From a checkpoint of a small spectrogram VQ-VAE.
Model: log mel input, encoder arch wide_resnet, encoder norm batchnorm, encoder activation relu, encoder depths [3, 3, 3], encoder widths [160, 240, 352], decoder norm batchnorm, decoder activation relu, decoder widths [48, 96, 96, 96].
Training: 12600 steps, batches of 32.
Data: trained on short made-up English sentences, spoken by a formant synthesiser in many voices, 26041 training examples.
Rows from block 4 of the decoder of a small spectrogram VQ-VAE, named by matrix and row number. Rows with one number belong to one channel. Each number is 50 + 10 x the weight over its row's rms, rounded and kept within 0 to 99. All counts start at 0.
After each channel's rows are labels from the 100 clips, of 14976, where the channel reaches its highest value: "top examples" is what is common among them. Only what is clearly more common there than usual is listed. The data: short made-up English sentences, spoken by a formant synthesiser in many voices. In brackets: how many of the 100, against the usual share in percent.
# convs0: first 3x3 conv (decoder.decb.1.0.convs.0.weight, 96x96x3x3, each kernel summed), inputs 0-95
# convs1: second 3x3 conv (decoder.decb.1.0.convs.1.weight, 96x96x3x3, transposed, each kernel summed), outputs 0-95

convs0.43:43 37 47 29 53 36 37 48 57 36 48 54 49 41 48 46 61 51 54 53 54 51 45 46 51 43 40 36 53 58 54 44 37 48 49 31 49 52 44 56 23 46 53 45 43 59 40 56 54 48 74 52 46 53 47 55 52 44 59 48 38 52 38 55 45 48 53 56 54 55 61 57 44 35 49 52 35 33 16 50 45 60 62 44 58 47 70 25 49 38 56 48 45 29 64 34
convs1.43:62 36 48 48 50 46 32 45 44 49 45 63 47 41 49 61 67 46 51 39 50 50 46 50 41 66 56 54 52 42 60 46 50 71 58 57 53 62 44 64 62 58 47 60 46 35 45 57 79 64 52 43 53 70 43 57 62 63 39 56 38 34 65 58 46 45 44 59 33 52 46 63 35 46 50 57 56 54 65 56 63 63 56 69 40 41 44 50 55 38 66 40 50 59 62 38
top examples: voice: high voice (57 vs 25.9)

convs0.15:48 59 75 49 58 43 39 59 58 46 44 56 60 48 45 53 61 43 57 62 71 56 57 54 58 56 59 41 56 37 56 50 54 52 51 72 51 48 69 56 66 47 52 60 64 53 72 50 63 48 57 55 51 48 36 52 48 55 50 57 36 56 56 39 66 52 52 52 56 55 47 37 59 53 56 58 53 74 55 52 64 29 70 61 61 47 48 59 56 63 36 55 64 70 66 58
convs1.15:56 38 51 39 43 56 48 56 48 33 34 55 40 47 45 70 46 37 58 51 49 40 31 47 39 51 51 43 32 37 63 71 56 53 41 33 38 40 49 48 52 54 41 44 41 37 53 51 45 42 54 28 47 32 59 46 58 45 42 39 62 36 52 50 61 42 53 50 48 33 40 55 53 47 48 55 66 42 43 51 45 49 59 45 32 17 57 43 35 44 54 46 35 47 50 39
top examples: voice: child-like voice (80 vs 24.6)

convs0.84:79 50 39 73 48 37 45 32 52 49 36 55 50 56 41 49 51 42 60 51 33 51 50 32 44 39 46 52 62 42 61 46 55 48 42 33 36 45 39 59 49 54 48 46 60 59 48 47 57 49 65 63 43 44 55 40 48 38 47 54 56 53 51 55 50 49 26 47 51 51 51 50 31 41 59 60 46 26 51 54 43 38 40 49 50 55 13 54 47 48 45 48 68 46 40 55
convs1.84:35 58 47 46 45 63 54 40 34 53 56 59 40 41 51 54 55 48 86 55 58 57 52 48 42 49 26 54 37 58 55 43 61 51 41 64 52 59 47 40 44 41 39 47 43 44 46 43 49 47 47 34 64 49 47 59 51 42 43 46 46 38 49 51 68 58 65 54 41 41 52 36 34 69 36 47 53 66 44 49 47 55 40 53 28 34 48 57 49 55 31 35 31 57 44 54
top examples: voice: child-like voice (59 vs 24.6)

convs0.85:53 41 56 17 45 51 28 33 49 80 41 51 48 29 59 46 56 59 53 58 57 46 49 55 20 48 55 60 51 45 56 51 44 55 58 59 56 47 65 51 48 41 51 42 66 57 43 31 40 58 40 47 35 48 50 45 40 42 61 50 45 52 48 41 58 46 63 49 47 57 39 54 51 45 51 50 40 52 26 51 37 40 64 55 55 49 49 43 60 46 38 47 46 58 65 56
convs1.85:43 44 50 51 66 62 42 51 47 50 42 52 47 47 50 38 37 37 46 41 52 52 44 52 40 63 48 37 47 41 54 70 50 53 44 25 48 53 53 45 46 61 43 60 29 39 66 61 55 34 39 41 44 46 39 57 55 45 66 54 57 34 42 53 67 42 45 46 39 46 45 57 58 52 37 59 69 39 49 58 56 55 54 54 40 37 59 55 45 44 57 12 64 39 52 38
top examples: voice: child-like voice (91 vs 24.6)

convs0.17:59 61 62 48 49 51 65 53 54 64 45 49 56 42 75 49 58 49 52 57 61 54 46 56 37 56 51 47 55 57 50 47 61 49 75 64 58 56 62 56 46 46 47 54 38 70 45 56 53 56 64 52 30 56 45 39 58 42 52 56 41 58 33 49 61 51 75 48 53 69 32 47 47 35 55 54 45 52 48 42 59 72 52 53 46 60 58 80 46 47 54 47 65 60 61 66
convs1.17:44 33 46 43 61 55 46 38 54 70 56 55 44 49 42 43 67 51 53 58 39 55 44 40 52 60 45 40 57 64 63 64 56 49 52 40 29 50 43 52 49 58 38 52 40 40 46 50 52 62 47 33 58 53 53 57 41 56 53 44 58 41 39 63 55 52 49 55 18 48 47 47 41 41 53 48 45 49 60 55 45 54 51 39 57 31 41 50 48 46 45 02 55 39 54 50
top examples: voice: child-like voice (55 vs 24.6); clipping (52 vs 8.2)

convs0.31:42 27 44 45 48 57 44 43 61 81 56 51 52 59 44 47 40 50 52 45 53 52 48 49 44 38 53 71 51 52 43 46 49 58 56 54 50 53 35 47 66 57 55 47 65 48 49 47 37 45 52 47 62 43 47 50 44 61 56 51 54 47 47 53 56 50 45 49 50 41 47 71 52 55 49 47 49 38 53 61 50 42 52 45 62 48 48 31 50 72 07 49 38 34 61 78
convs1.31:58 46 43 46 61 49 38 54 44 55 46 49 57 69 42 42 45 41 51 48 52 55 56 33 51 55 49 29 42 48 40 48 43 57 60 50 55 62 37 68 63 51 46 47 34 59 49 35 57 31 48 41 53 50 25 52 47 48 49 38 45 60 32 37 61 53 45 52 61 41 62 58 50 55 30 64 52 35 19 53 41 57 50 43 39 50 52 52 52 32 29 65 58 41 43 48
top examples: voice: high voice (71 vs 25.9)